config.yaml
model: "image super-resolution model"
crop_scale_min: 1
horizontal_flip: false
task: "super_resolution"
loss: "charbonnier"
norm: "groupnorm"
activation: "relu6"
channel_attention: "se"
residual_init: "none"
orthogonalizer: "newton_schulz_5"
batch_size: 64
epochs: 10.1
lr_schedule: "cosine"
final_lr_fraction: 0
weight_decay: 0.1
Rows from block 6, named by matrix and row number. Rows with one number belong to one channel. Each number is 128 + 24 x the weight over the matrix's rms, rounded and kept within 0 to 255. All counts start at 0. Numbers have three digits each.
# convs0: first 3x3 conv (model.blocks.6.convs.0.weight, 96x96x3x3, standardized in use), inputs 32-47, a 3x3 kernel for each
# convs1: second 3x3 conv (model.blocks.6.convs.1.weight, 96x96x3x3, standardized in use, transposed), outputs 32-47, a 3x3 kernel for each
convs0.35:102079100117125140124135143142139113136135110115105084175178161120124117105101102132113115154145143155152147112109110131123109192167129131119114146125111142120104115143136107128131159162159103077092088076105099102137125151169116145157101120128101109125124119121136123111118119112136144135145158146126146133116140128118146133116115133129118132175157155121126120115116122126132150133142129127138120128152133078069090109101114148133135
convs1.35:147141136129137150100092112159174171118119102097108099136119114132100107121099098146143138122127127119124118172164159148124103131109092095107095116113102148125119102121126139162158094129132121120095158161134175173154132142141104111114093091094126122133156147149165149151139105095114086088169164162112115123116119131143146154098110140137144155177166164137148146120117092149155127095105114109119128103109106171136139154138152152138146
convs0.36:083134174080119136128147153138134126119123111134133110088102103101115123092097098134107109121111117135126124133144169124148161122129109116144148119137133149158155133135122126138113131149128105096105080073077071063062140154141138147128156166150162172113167184128161185137143134129130122128137130130126121125143144141141140134142156133116143140103133141140158131137138123127116103168173156146157141144160155127127139122133149119123133
convs1.36:091109100108123104092121110133142148138143149144140146125139136141137126125117098088116139099129144128161167127148163110122120107124119128122128128125143141147142129127117138145133124144132180189174155171158113130120112116141111120143105106116083068076095073080107079092153155134147151122118117105140136134141138143144139145097106114120119117123103102100143136080146158076144162111106083114120095124140123123129128111128140109108116
convs0.37:068138159109130126111110104117120119113108118103099109114139116129153129128154136149141133156151141135135134113115132090097106075079091154126097156129089171155123137147190119110149134113149144168169134157170122130143110105119128131142116126144117151198119150177112149167141141154121111111110096102114124117110117107142152133113102080132114097148127108114121098115127095125127092132160173128151159107127140121113086124128105115133117
convs1.37:084120144106134130126143126143147144164168175156147144140129154118106119119105110088082110129120142119113134120127131110130131116134129100120124096123119080092082156135104164150112140123077133121116108111109089110108134132121131134128104118113101102131073081117087099130144154174125133139127148150107103095108106103102102106169162184150147164152136133162109081154112076145136113093093101079080101083092113101083085133138138113131141
convs0.38:150135176154124169142109161108105086119115105123123129125106123114094108127102110165153136142144133126129125097105127127121154108094130140151132143154137128135122140128130138124143131108132123096108115107126122112130130125138132132137128132131139151138175177166164155153105105120117123139146157170133139128132144140125137132119098114141126140094086100158116115168137127197175164158125129128093097127109111157155129142148126147149136
convs1.38:115138149132146152120125124189190175182185167182183165159140133169150145178159155096085126108104140164153174176153153177169170160160160162142146149121109137108108109131121139161142127136120149163154135154145120148150126112088134115097123105091102116129082093112108106128157136095140116084160137118123129123126132124142147141150135127177156145188158137095094106106094099122096100152142155147152161103108119122126099101105088103106099
convs0.39:101084104135111117135120115120132143122127134113112107152144158123123133089093084126135147127136143111114115064084083107122109129138129088105107101119115089118117167128104169126097156118102133118112119109099128123100149134138138116113135116103124140129120136118111133120125129141134138152104109131099101102128134125129133120117162169075114115083116118130098090152135118199185159138135122167157147151137131083097111117129126107122115
convs1.39:090125142102125144096115140101108122122126142117119131170149149185150150152116118190169153134129120133127140172161161177165163154144150139161156141153137128129102101091078123109092151139113131123112158155138160162140121135134121133129122133133123110136118107128125115132105103110159157163178167161119117127125121127140134137152157142131138132122119117112128137131133125161161130148132118141136135151146152101096083128141129141147131
convs0.40:068097083059081066080082074144148161150146164153143157145128118134119099136124111132104104137115117139117116042068081092106099135124100153153158136137135127124117138106107150120127145121126095112137119141163155174191145154139140147136173170159140138106135127104140126124122126143121130144118123138160164152161166149163159144139124134126121122133144139126148169127138152143148155135145120157151120182172149152129144168151171162145172
convs1.40:191151125195159138211190175106110108105106103146141130132116134145140155154154164102089105135138153123115111142125132124112136147140154107102111126114109119112117115115131146136149172167176127111121148135152145134158159112090157119087161141123148141149135127135142130133089100133100106135106096119157159158153154149151153147135140138164180186160161167105090099111092103153125127163140149142124147181171186121117131124136137106120118
convs0.41:145145119132147135079127144138128108109111105097099096113108119117120131112119129129136114150166148135157152145134127145121093176142108140119113149134118153143124071072103085084112128130131096101086105122117130146152173171149186187169156162163103086085114114111104134144148133118159152129131137126137128117134127115121118114140139116168173141144164140107114117136138131154148136149136133137132139131134158133140156110106127130114141
convs1.41:118131135141140140177147139179169166171164160163150137125131139143145153164161164133134112101130107088126117137117136135116144182160177138133130122121119129129106126147119162205182115164158148139135143142141131144152099091089108114104128143136124125136136128139165150159099105102126130100147164120132128133131127130129127129093084097135134139129136142166159177126111129151138146164136138148126122157134129143169156142159141131139120
convs0.42:108112086141126096184152116151166147124138132134156151109112119119121115143142134148151151131133132131138133106106093114102081115116089111113120120126131113130135095103104096097096105112103099105116104113134103114137126117140127130148140140146119114103160162140201194159112092108128114130124117140162163152154158154161173172147137134134123121134132128152149189134144176102114136101116116118134131135144136134142134140140131163148136
convs1.42:146116120167140153124091107126150148110123119106111105161138142152147151170170189120104076112115092108117104125129110165164140170165155115149157099141146102148153133122091132126099116110094091119096133141107165167133133109092128117100135130111107073078125093098142113116138145163118101127138124156127126112126125113130132123100104112091093106125109120098123155153163171194189167106117120115125124107117118130118121115098094174153134
convs0.43:092145106145176133144148108102093079133117103148136127104126127135153143154156146120145148099116108107117101170196195127149135102122119126131106145150119145149132129147106121119078140142102125148158105142153094117121106092088109092077145131114181146138182159143177167147136121110111123127129157169115133124133154130133151119124111098139135110148144115140148129144151130163156139101131152099134166103133165093113126096103121127111123
convs1.43:114060076149086092157112118130136127118121114105121126121142130108118123091121137076099126068087122101120144130141147125113139112093115125142128111119121130113117149119121177144124160149125124166206123146185092115144134147150163155145180156140117100103109082086129099100079107143098097121129111108120131121122131125134135129147150138146149134137138118103124111116126124128137148109133128095115127112115138140156122142161138155168142
convs0.44:149149132136137121101109104122128122150156147152153138126128137134149163135153161134114104123119115113119124171162161135134135115126123172153137156147129131141122102147137131152137164162133132114105111092085113095085146152161154150152149138136135119135139121134136120129120111119130117127100084092130128124148154144145165157165149144149127111119109095152142122128123100119118091158176157127142131102117109161160181160160186159141158
convs1.44:105098120110112138121122135123092082119100100160152151145166197117127153122130129123119116135132132130139150122110129119109141127130171151119125169150155160147153067095104078091088098101085160152152158146138145136126148146093139142096144147123123124124103110107098096083079065074104091106090085102147146135139132114138127109164166154137146141122130131135130113124114102128110102181185195153168175161178188148129120114108103126133124
convs0.45:128127107140135114163150118104132129114146139110144134111124115109129120120139130117121132137136133132139130099100128114118134115122130133135133122124121118117117132141163122134140123148153099140141119156149137165147141161144140163140128150121177175155176180168150167166096106116129138138107115115150159148141148141139152143232183180221174164220186172128131146125131150112122146123140141109136138099133132126102082120099086123110092
convs1.45:090103113134158156162179161117108126121105119120108124133146140130153159102138152160146146157155152164153153136125131149147164155159171144148142130137125121130114110118111134150136148167142134148156118126147104112141092113124107123122135135128116102106119106118126110125154138149172115124202138137163171169159170173164173181124131146088108111112131130095123117100126116102124106170171168140145146117123124146158151139151144109118122
convs0.46:131132125124116113138125115145140127136139128148158150147132124121123121106110104121116108127137138102121129072087118108124124100122128117118132109111133111110129148162159121127124128147147112142115127153122121139115092103080123144129140147130130124113132127112126132107135135112133141138108116128140153142141152144123135128139152163118129138116130138145149146143142135142131121122122134154149163153147148118116092109106093124114104
convs1.46:112109113121125136105132162111087073119115115109113117147130142138109100138105096139152176130109117117087080171142136148128123146144140131138135143131110123116112122135104108129121112145157142147133127154148116135127137124144128133147088096084147137120139135120133130117089122140122147160071082098128124118118120120131130133131113118141132135134127136107121118110126121089105098150133136147129122140146134138166161106135149116143155
convs0.47:137114078181129091171132115146131121143127113115099073135074127140090154129071134101115143119136148155155149135170155109142121115138128120118131101109131120128152136167064156190080153195079159124078133104075116090067156140111139120105130106109101121118119125113137135122122120135110111139121116146142131136146132137136122126159152141121120112101101092101102131115117136122113114114105139122115159161140174153147138156145156129109131
convs1.47:116150138145168147135142115155155141135146135130151137123139130130141128116152151089091122115100120127104119157137125135129125149155141155166171119132135116131132169171111154172119138183140111111132120121129143136134090100115108113118109119124123136147130144145144150144095110123117132136137154151133126116125121115117114110120122140121130144122139159179151152175129137150107120074120163069123161099135168147133117159126108158122106
convs0.48:095078101110096121112105131121128105129138110126131102154124128115094110125101117140151139134138130136143124097114140101129161125122126148131132150121118129092088060083125076098142118124150107086076135118110122121119153173147117140120122133102139099114168119122175128139098138171092123170094118168141149144153158146130137126067086115110124141108115126147108076148106089147114099144139135106125155085094127123102125117119154134153175
convs1.48:180167145128145140086115123107105118120123138127141155149164161135154153120152165114113094090108089127136110100145164095134134114158134127108110137103114172140140088106091147164152157176172146149162163170181170179187135141144125124134112109110133134130131120114134121119129124104114112091131129097130129128123119120133127129127117129140144153145155170124129154121123130124132126134129143168160152181182167117104082120139123129182178
convs0.49:222193116170153099122125078116109067137145106110148114109176129116175139134167116110147161113140154110115130131132148146121142110077113124148137122150132086125109136132146165146140150133129129147162114142151098128130108114134127131130115113096185148150153117126129099110111178190107160167085111105111110107129128113122119113102102132119122133125137128074110097093124100112134108134131153151138139140132128092100134122118147143131143
convs1.49:129142086138146086136135090108122130137148144147148129132114121120106141108090140122125138125122140128115116165145148137108123100087113106112132110117132098104120184111059204131089194124099107116138119124131128128129141145125144143143128125137143132147140130137144136137086082094123105100113099100139133134137134133147148145119124132098105120113124140120100102121102099098111106098115102094123098082117093133126163125138164109146171
convs0.50:068150116124188124132156103114110115124121138123114140116124106115119106116099082114104110141131124145133123172164128158160152124133137149140136172163162156143144114114125120123142108107130157146174143126153152119142121124138141142134156164158145146150132134118119109082109126111093098082091088073131132142125120125148134135132158174123136155106119141113110127119104107136112109141126104172150117136142132119101115135111131129116138
convs1.50:142130134153126126139118119105089081130115107154145141151146140119113121149139146189191176170142117156132101090095101100097113091088101100143135102127117166171142115104097127133126121137132136146136103118119111126138097098075103118105079091088140120120131115112134123118196202194172164169151134127115120118110118115112117112136119097132122111106103103160146146160136138141121134121099092132103109120099124173136111150140132173174177
convs0.51:181084231162064220196087199133174131144180134136180150126148122123131113134149123117116106117109098125122108128097130130111141130107132160180149176192163144154127117077059114090085138127145140154138129144124133146130150120133153132145131124136106147145115143137126135127111113136126130152149151171133125116141136128146139133116116113117140151084106128093129124104132143107132143111125114117130099128148107129114072151143085157158096
convs1.51:096069123128079118129079109116125113116134121126159161154150138148135129159144131106122133112129146099125147137142135119120108144153136088083083077094094096105105137104140163118132181126128109128145114131155120136156130146144147166169146151163145140135152152143153154143183140148152123153130119153133133129135135134141140134123123127147159164146160167144164164127140155139147161107145132106139124108127103161124113141116115136133131
convs0.52:160162167150154183137151187134125115137126101096089055090100116127118124148127123158161137125106085137109091162144144155152151171164144141160137135143113140137102102083089126104112149134137163131182147123170135102136111118128105119125113127133149166142138168139140177148129146127141150127116123111108107106110121120103115112175167136152135111128103087173160145164152141141124115159168172111111122103095106140147146127104093116086084
convs1.52:099118151097117151106123152128112114134122127124122119106123152099102123103097110139152145129138137135125116057076117076092127075079105128133146123110123146120107110101089131125106149154153153158155127130121096095089132125114135128115116111091118111151110112162117124171165146120156126094161145113109111106109117117115127129089089082104112109099115127165124114139115118147131133152173156128148134120135127145145164126121134144132131
convs0.53:160120179114083165088064131139139100119139118106143135135125126109103103116104092114117110110131132101138157149098071166112070176127100119114111128132130120127122157127127173132140145097127105099122137126135154149155117104097134114101126113116096105165107109154137126148149140121154140122150139121122125138122123141130121136148136171138133161132137166112081103130115122138130118130124141126123158121116146157147146165151157155150174
convs1.53:086094119103116145103099106143133128131129124117122113162130143119094103128099080136118110131119128125117136149151151138147163130121124154157161134136148152150169120096110133104117157102112130122092157161124170191148143131106127127130136148178150157144133144132133145132123129137096103112119110102148146137141137129141141135124120110123115087142137107141116133119102131116108146136137111128122093128111077089099126088099110137142134
convs0.54:123144135109150131130175142126125114128131119114126132138128150142141169142148171110144154123136144119119140105099099132100094176129117121149148108145147088110116124139130130132115122117096134164165138177189139175204135128129125124119115121127116148121094149132076141135118146133109126106087108100097117118098117111105121115153138136149138125132129123084085086069075094072078102068086095100114119116125123073085113079104132109134155
convs1.54:138097092138122128109124151128125104142131102169162135151143142151133144158138144165140100114091069130103074143145159165178193146167182142115115145116108129122106100077106121104127101096120096098130109099121127123139135112115144127129128131136119112143129124152141137167102119145109116137117139153145138129138131121144138128126127135120128133137136135106145198112138185126156194136122136153153164146165170138142150132147160105134152
convs0.55:122115110131133133108134141079074074118123130099105109115127137116127140111115117111131137106138151114152165180164155172157154157155149116127143116129148122129150069087081110116110141145134125121114121130123117132118118134151123135148094103112138128127135124118100095078113126128127138141153165162155158172138139151132127135140140130141153156135142140110127150117123140161165179137149135125136129120139144120133133111115110101095086
convs1.55:151147137167171165154165160152169173163185191192207201168146154140127151137135166132129129095112127096107115111111127131104089154128111159145132157125102162115094127130129145137119169169155131146135107126115084096087127129143128127131095111118156135133152140146163159175150144134100097108114130145121122124120121126132137143092104102137160152126134139107104098131136133105121119152154174139139150130118120110114105107110106122133135
convs0.56:102093094119109117149122137129123108116117104111119114087120138103127146118123135125139168133155186132142159106138164144168181094115150130133123146166158119139143151142165165156156132147150121131139115126144108117123154159148144148136155148130149124129154130127143126128158135115154144136163152145114123106119126112115128117144138136121131138116128141110134105145161129150159135147159151123135136122139137099088092129103109163135140
convs1.56:131136137124123124142137144126123121152138138169141140145118123174157168152158175116142119131136110106114107145156158132137136126132130102089097095085091116102105105119114111109097167152124110121125120131137133136138092111128128141150089105117121126145107113135103112136110104107115097095116101090112113119112114122125130139137148155134148156106115129138130130141117117131105101158146122145143135133149149156177159160174157120125114
convs0.57:137115084106102096081107116111120123132145146122133151117090085135111121124112136098101126130127146147134139124111077160143117193170150173174184148138138111094088151150140118118115122137143205183177155138123111105102143143131161153146142121115133163144105137113102132093098090109150125136177146156117126126117121120127143140109116122109113120123114121137150151100111116112113107210193205154155180149159181097094109111113132139133163
convs1.57:182153151155117114158128119114107127110109128144139148131131116162157142163152142149163171142158157097122129139135120137131123134144163106107124132135150143132133105105115142136136134133135141156133102119091060087077124124131117130145114122131181168164170155151154142140116123125132146153118122122133130137127125133132128131106125148103116134119118125101109106108120121142163164128119119142121114079052051123107101102112114118144151
convs0.58:154131089134121108111116131115107110140133131136125117141135135105112131092103137151120142110100125103132154056121150062104126111108098089105139116121126155147127134161148159146116151115085100124134080116136090128160128144153128146150122141136092105116099116131120126132125129125103117134114135160118118113130136125133140128146133147131124145145153183119121127116102093108099088153163129093114098080116130128149165157179201145142169
convs1.58:130098101114083083114090083126112099081091092072090082105088124090093124081113128130120154148136166157147170193174191164144150159137121104117174145150178170164172186173145163139135142128129128143141149148147118104113157167159135136136099111134133141148138141146134141145133138170181176172159143129136131127138138137135143148101106119093109119124130122172163169134123135110109123094111122123124146114114142082083098110103108122115126
convs0.59:110112096116133109144168132146164142147173157121146147143163148161183167156173164124138156102110115104117111151168165137142129131116101129140158160168172168170146120147142087114134117124163129128143148140150152129128110118100121131109147151129162135156150139167152161202123137160113136152131147136125137157116125150119122147100084054134131115133128110138147131134123098125112084172148159147126135118103114136124117116112118126124140
convs1.59:087099115122128139108096111130124118116111114106102117162140156160134140164116098089098089105133114130146123140111116114099110143132143135119110112098097140139137129130135148160162130157162110112097138143133160167153158170153138169169114141125136131132129135138126138144136124099115104093086068057125126125136128125149135127127124132146151159132142142143137135158146124166141098157146122146119111151137143085085084108114115132147152
convs0.60:219151200195123164200119146081087091107111103107098082129089133131097138108082115116128128111123127125134126125134120134148134133152146097102109149167159124142131152115121154114130147098115147155187162163186170160162097123106092120115111134125097121159117126153137112129118090147131113158153134162100107096112117100096099091114117141112101114161141140172101073197110079202130100161134114135113101154125126115117144152149163148147156
convs1.60:101137106128160126114141122105130109124146114153168128184141115200159135190157135120145170086097101130120108113102110128127148099100117165135103132096074127106103136111132153131148154130140107106109110120115120127133115143148093124137101135144159147161118110135130126154136110113136093089154111097110097098108095096100091095092084091136120118140134128118099060137119085158149118156134121137129115111099087099120152090119156096121165
convs0.61:104116109080123129075115134106114119107111110087091084107122140118137156098112133127112102134125115114109104155158144142146132122112120102123123115138136101113105112120111121128125106117116130170164106157154093146147128127122145140146126112121094094091112131131104134142149172155125136129110117121122120115129136132131130134109126125115133130134141133125140141123140148097126123077105123079118141072119152108117101127129121072075087
convs1.61:153130113169147116128112098128092099138108116152148157134132098091112100087127116157150137154155138167167139150156150106117128103099104128131136111116126129132158092128115098129120102126107134149148141154136128132108130137129112121129113114125098094110104094102111113127137149145122158152119146124132125120134126117135126119158151140139133122111117109109104131106106131094104130123152164115144153115138150159157131131139134129138130
convs0.62:055155152086146115119168132069079062096113103123145135109112107140143119178172145135135139100109109131140135111096088116117113108116124138141124149156128143147126134149134118135121182202163110135144130162169146169179141129117135124107149135121141153131146151137176167167147131133145135130126114112105114108110115102103112099115122138118137143136149152143119135145133129143139127143144153136127122122118107167170170145144140128133133
convs1.62:131122157132114135122105132114126131116121120114109109105113117111124136102123139136121145133124150158143170134126127138134135140144139114095100140117124165153164072068092120117151135139166122143137118141128106130116136131139146136127152151144172162155149139138125119125133130161126108133121118147127140140122133135122130130127132131120140141102119125126142158106115126121117117120123128134130124106111111114132144089103111096108129
convs0.63:102090113126092103145100107125158161113146149100135133125153167131163185150174192119112100125126098140139099124112110161139112155136105115128105143156134131117102129103126142097107145094102107155162119160151116146138141125127156158154157162160120115111129121124138124120111120119126122112139120114124121126134129128139133137086075094129114127149137146109083102116111116110125133121104108128122109108128125106133174106133178124149187
convs1.63:099139133114120106125103071112122125132126101146142091159153168166149168157131135110102110125119124145122125117127152137124138159140126116142154114127146114130135118110133134126131129108095142119086150126099137124105159154168114122152100101154134113137126104131118096121165147140162146145152148152108100102101093095104098105125101050131126096112109106105148197085120172112137175134148148147137118176138097105124129124131113133137114
convs0.64:106118093088115116085125119086079079114109113110108118109103076120110081110110080046063104088101124129133130143134149147133132165151144155127109136116097120116093107104095122115099161149123175171157156149136157165168123120121118110114147138134154133134145131136135139148088119128086117128092125130111096098111095096107095092120143135090106102088092084130129095145141104173171124169117096144096086130091081151125133170134138196169169
convs1.64:150127099169146116189162132122130135121130135150150158128105099159137134141129130138116107163142120140131104075090098097120115136141113145151170139130146153146151151128112166147128168171159179155143155132120106097095100116132092106128092105130163148158140132142142142157143135125134138137133136138127126124127122119133128126137125134117107115107098091115109155119109140174161170174157137134120116151123119102103105105114121100106113
convs0.65:096125112095127111108140123151174173110145171065107152144133124127107104147120106138146159141147146129129125141120106164137092188186129115113105112131127115127128113120145124118134149130128153140111153144124131122114115124111103131127097134141156155130157157119127131093125124129142140125161151125142124127126112117146128125162151090160143075140138078124124108124128107100110101105102086112128126130141142086109117103141148117166180
convs1.65:090129132100140139104131116137145169101112130097104109130130105127122107130124118127117106131127116104100097116112101119127127120113116123118135106124134099132155131096103135117119112125142118120104132133122129131135094104080104124117135154153131134154134130147138123138114144138086118128071095116127131129125128124127134134137140137131154166097113147121149130126141129129151145104104098123113095172148117160166160151133108163127093
convs0.66:255162139238134112141102130082122155086100121136134137131129124135124116132114105137129120164151139130116117118130167063088125094118123107101117093093116112123151078095106136124112165138111162143164122110143100090127105104106129133129153163154154113102150119108129134134101104114130123118117109109137137127149150135136141124162121115142102093137103087147141138167137114139102084178184164150130091093070051114134177109115146156136141
convs1.66:117132138129147136138139107145151150147164159162165140119123084123115069111103072149151145154172162114135132131171184120145150114133144143137134143153156135152144107097105115121134106108122195172145150147141138146160129141147087108125094113130167162169143135147126124135109104105123118104150173174161154140155144132157152145130131127123128145130131161144135127133130126133129124069113117085091074096087067102091100133123106147145138
convs0.67:113135116119142120131154134112115116116122126108118125137138130123125124123126128100113121131136142130126129099091100119107111125109111137132126141127115148128113123129136116123132115115113148158169143150163134128140159158149166163147164154139136126122149147139141147138108099117114111130099100121132127136134131139127126132193203198192198189209210194140136128144133122141128116114094097126115117124113110100093086094093085099100093
convs1.67:142129115164139120156129120132134119130128116116114105103125120092127132053101115162151164137141149132131145146118106146126129100084090169172151129138124114128113107126132104142155088128144124129125089122140049091124081080098082086103100108136131127128157161154163170162132146168120129152123131147155156157159161163169170173071070077056060068036039052144137159139119120103088087163157154139135123115112097181203208142170186096115132
convs0.68:127145130110138136112139134123128120122127109116129105110110081124138117129149133073097089100120107094120110151145142160160140101106085116140148102119124118126120119110101157146125110111103117119128117127134158159146100113134087101128094113131112124128107123122107121111127113076136128094135125087109118107115118107128133122143138112126118098104105099151166169115127133119129125110123109123128104103103075171151148172152143138138124
convs1.68:128098110130112130107101113127136133093105122107114140108094105095097117103123138115121124153153154150153131134129105125112083136132115124125121160147127177169154149137133150152147129132134141127129133120118094091099128132133117107112139131131124121125124119121121117122132121144114117153115124159160155150149142135138132131111096087136115091130111097121112122153141135139123109137147137149131102170144127131126134104108117092098107
convs0.69:027060076115122129160140151106141127096126125113129123143144160142132131116098094181185178138127117104082068145147134129136129174194185134156144134156140129136110124138145105102093139131116116125146115139161101123142135143138130136125104107102117110108119107105110091113177171153129142140122138150136136121137136115144146126164170173129149168116128152092090099113129134136157157092098113137144155116120125116115133124129145121113126
convs1.69:162155117133142120126141145155148142163149137165143131081118150106129141108117107184161191106080111153138147070063097137117142134122158097103139113100120158125132127102073158153113147160125147136141139125123134122127139132143159135126159142109132145164125132146135140150116117117137143121123115077127127132133128129135131131157128140129108121072066085135113119139124132125136144178147114158136130117117144114123124117129145147137145
convs0.70:126132096139147114147137103175167163153150156120124150124146138137153142129141128144138128114109110075073085136156178127129133133128139141142127125117105118109109131140153132140132145154138132135134142148143165169160106115121104116116108122116170182169147161144140154131113113123117122123115119118141134129142139127144144135091096106088097098080092098103109108100110108124135126124107118145134139148127117103106114104122121098129122
convs1.70:173139131190132106232169125177175179137129132168153140108127136125143155129121126132142109117138123056073082116121111108151165103144142078161178094145163100121148151131140122117131153151136106124135132143153155160155067087071094100068067056048131126150102101132109106141083105110115113098149125094097111127103114127118128141108119131118143152125159166184141122167145120157172159106151143115158146129149128133140146146135128128112102
convs0.71:158143135116117114137128113179188176149150147140156171116095103121114114138138135168145147138102109135088092154155126148134110162149134136139132139124108137122111091101120065088113112141181150157157146147146152152142091098111104108121095097108145133135125132147124139170066085095064076084096092097135128115141135118121113100132147164101110122122117120110113121129127124123118104123110133148133135130120110082092111093106127119143172
convs1.71:140130153151132147142123132198194187128129120087087077118118116122131138138145169141109087161132114143136117136117107123111109127117111079103091074101106085104105117132156108129142108138148131124119147142139132140146125131122126131123160144118088092094104108109107114120109122128139140125170148122132138141124132141118126141142163174147165181144160174122119122119116106147150125066121168114144163153142137121103119119115127158162162
convs0.72:123132138133115134137126152147139140142142149144147157141140153122131151104110121121129146122125131102115123107122118119142128108136123141142128141145151113111122093096099133121114196173166105116083103121103120137132138133129110104108133118123120122125103107108118119125108104114129125134122120126137143152132134144137141146165160155143136131144134129131136126126142139096119133146133132126116124143145148083087090125135141128141140
convs1.72:121129123114137157114124147106101101126133133128134138147127122144136145117102090148164158124132122142146113129111121159139139117096073100084083071059063202174143108106107208197182087068076118098081119118120128131125147136133168151155172170172132122130134120118146138144122120098108114099184204201127124122113105099110108107114098104131116126158172192163140124112126128101123118159131118137104092123095062168152132118142158067100129
convs0.73:097121153125142147128133136087121134084116128085112126118125141101097110108096102089099101107113105091095090140149152110130155119158196147122097157138123156146139065077082104109113123129128145145146175169167208197191129136141134146153136146155142131122130130126155165148118116125127128140119123134170153132174156134169152135068092113099118126078101104116130136146145137161148131094122118101121106109114096154134145130117127169158165
convs1.73:105098125141124134149109094134145166091110129070092112138140138129130122126125109208183165169149146170150135037076114083117125125140138124120125160144134154133113123154168135147164134147168115123130067077080052068072127162181119149142136157144121124124140140133159157151136123121077082113121142177054060062054061067062068073107101101100119141108137164117111131114107153115111158111110104116128130100090098141147141138130130152144156
convs0.74:082132110083135106082154132162156156139134132119120118154157187139148196129139187188137086155123080116086056184174146166156132136137110062122135095151119137151081165106118136080106130103140118132100143138100131136121158144144173149137155130109128164121122165123125182141129147132138141115139133109128138132124129122131128117101118136111124147118123133184153157165141144111091102129118087119114107111117134129125116115109120117117154
convs1.74:150149152145144131160154132133119096123099081126106095094127152092112130103105109184159130148132121143121131102118119109109091127123100112114148120134171123159190107131152133147156105124124127128138120130139120152159107113105093112116068093111142122147137118146134117146091112118127140126145155136141147152137141147142146152111119107104115099094106098113134177099114164098106142154143156156146151130116138117125113126124109129130114
convs0.75:114114178094113194131128185131114077123123096111119110096130107129144100153154100113104121135116120132113108117111109108120140114131157139142152138147155125127123106115129111136155092110104119122114138121096136105067102097101129123120139135136154148191150115150154091120115133161119130157134129142128139138130141135127139142162142121152144123135121103081140174093126138109114104158170105130175128117167141132123141141141153149149165
convs1.75:098146116092151142067113120150140149129125136101116137173150139144129123108092087143135122134134120145149143133107098144113103142135124111097073114097084136102072075130150090115118114111118170172155150156137124135136145127084166150115163163118121120120124112092133120086074105117077115123115139111130126133125122129128121122138115118157147145152138135105111132118113125116116116129080074112086086102098093124142120125150128124157139
convs0.76:152130101145122099124107079153149119140127112124122126122130179122137176115138174168135108162130109132115108179112130141089129130099144110117139123127133139141135078106115106117106122120105130127143114112138101106136141161135129146134128140152129126159129128154123112137112122119132132112117112089114125108111124119118135129126124128119110108111098095131134110124135102123132093078103137102124143097114120072123147077126136089138136
convs1.76:114135160091105148108101120142124098117110088112115105084079116115113161146133172135116057129109070190152110178151158189154142162137127125136133140123124135106110137131119128125121103118123175172167146145134114121114123112141118126151099130147117110126126112122125119132152135101151139113170164147125124128118125126124133136140106137156126153150113128090119191080120191103139193116100137126120161097102151140128127131130136101117121
convs0.77:103126142110131152114126147102132134118142153077099116121130157146156174166166182138134138118123130104135165099087101116096112120104140135134141130129144109119138107128153149155162126141151121158139124166144129166143188146126179132103161117097185122128169102106187109102159139116157119089118084063129123128140140144131117125142136114141127102124113094156117146148115147155127151120134174113109143109082118112129115139143117157140102
convs1.77:133123128117120124105118120141141148127109121112098118115116122101107104100109104113120133131138135138147139114130150101118125104122124145127125127122133116117127078082112080090130089099143109097115130112115126110099152131147139123128125102108117118125119119126118115120137106091156140122122145139132135138125124122129126119147140129146138129124122122137104128125096121140103123164139160141133156133146157140125104148132110153143118
convs0.78:133138150104126132126126132085103128101110128125129148120094103115091091158134125118116134122120128134124128103113110166133086212147094103104110068083093118137135118150162105107103123111101143129142133121119160144123145150128110115114133145160160185161138163159087119148107109122111115120128127126134136138130134137125129134128122105111108089138145134109144131137156128171173126175174163133133127119114118177175150137138123127115101
convs1.78:097102120127104094148111095110094097095113122092098099138137146116110113125122122158122115138112129126123135159136120158115079140123122155167156141147124149124085118127122136132130096111138156145110147133091142134095103125127119118119150125103115101120135119129150134134140147156101126139098125108099105104100112113092101102127119110156150160121105106142130133116109115138146157105104104136116108126109104144130124167157152175162151
convs0.79:154128143146144155100131132133130126125128133127127127136124122117117123107118119142113107131121131151155173088116148121146173112131154139125126130111108124120128143125090101083076077063072124135127136133119125119104111123118121127108138138121175174156133151148087105109119122105124127121137152163131130130133130131118123117138151163098110126101103113106116130101118139158159168129123089121120111114112110148150145133118110116100108
convs1.79:116129138123150153119139125117141132097099100092080094108101103111113109126126111108094083129145145161168150120106082128128109111121107108124134084099104127127092161153135165162155146145141103113116134141129108100098145157152145145126123118101143125125132113112125120130121133152101115131135158191121126135123125132122126134147146156126116117105087080127126138128118122124110119113127140137148163132126130153149165147129138132101105
convs0.80:119088066113080065103089098138138144129128130163144134084101093084115108103127102128120142129129155127123145111113132139137143168159159127110090136129118139142135150158160111134158083088111154149141167161147147149142156168171141153154134138132143108102147122129124103131160151137127127122137141130116111114129126133127119124105122116093112118090101114112126111133145122132135104157142156123113129104109134122126126128129123148143133
convs1.80:159189216171196213172171169120097116123096108115094107136142168150147174156152176097135172091140167105137156161159158100112115060077086116109089101112096140133097109112135111104130101083098103113144109103128127103115146167184152156165119107116126123133138131136153141139107118146090095123131111108134142143122128131131132134115114109142133118130135122155159105166157101167155114119147165109146174090122150103134143098138150146175177
convs0.81:141123178162105132216129140138116111119106108124119121164136162179145168163126150144131125145130126141122126145125120139134135136148155162132119159129115149110104111109133142123121128105094096081082133119108163143113142132116145125108133117114160114124186118114191134127129115086146125087147120082130121120137131124131125113169156143141132119113107091148114112168131129165132142089126137129146134183160129129122135164142156152124130
convs1.81:125125128137124146115091117138142100156163126126120093125115137122096113141097097123119091137125109133126127125124145135127139152137139177163138168159142152152130120124109121121103123107079172137110181154124157149130134156142114147133113142142157154131133141125133145138155160140156161141148153145116130134118135139126137146131128129135135120146143126164173176142156166121132140138119133134123127122116101067091074103120094148157131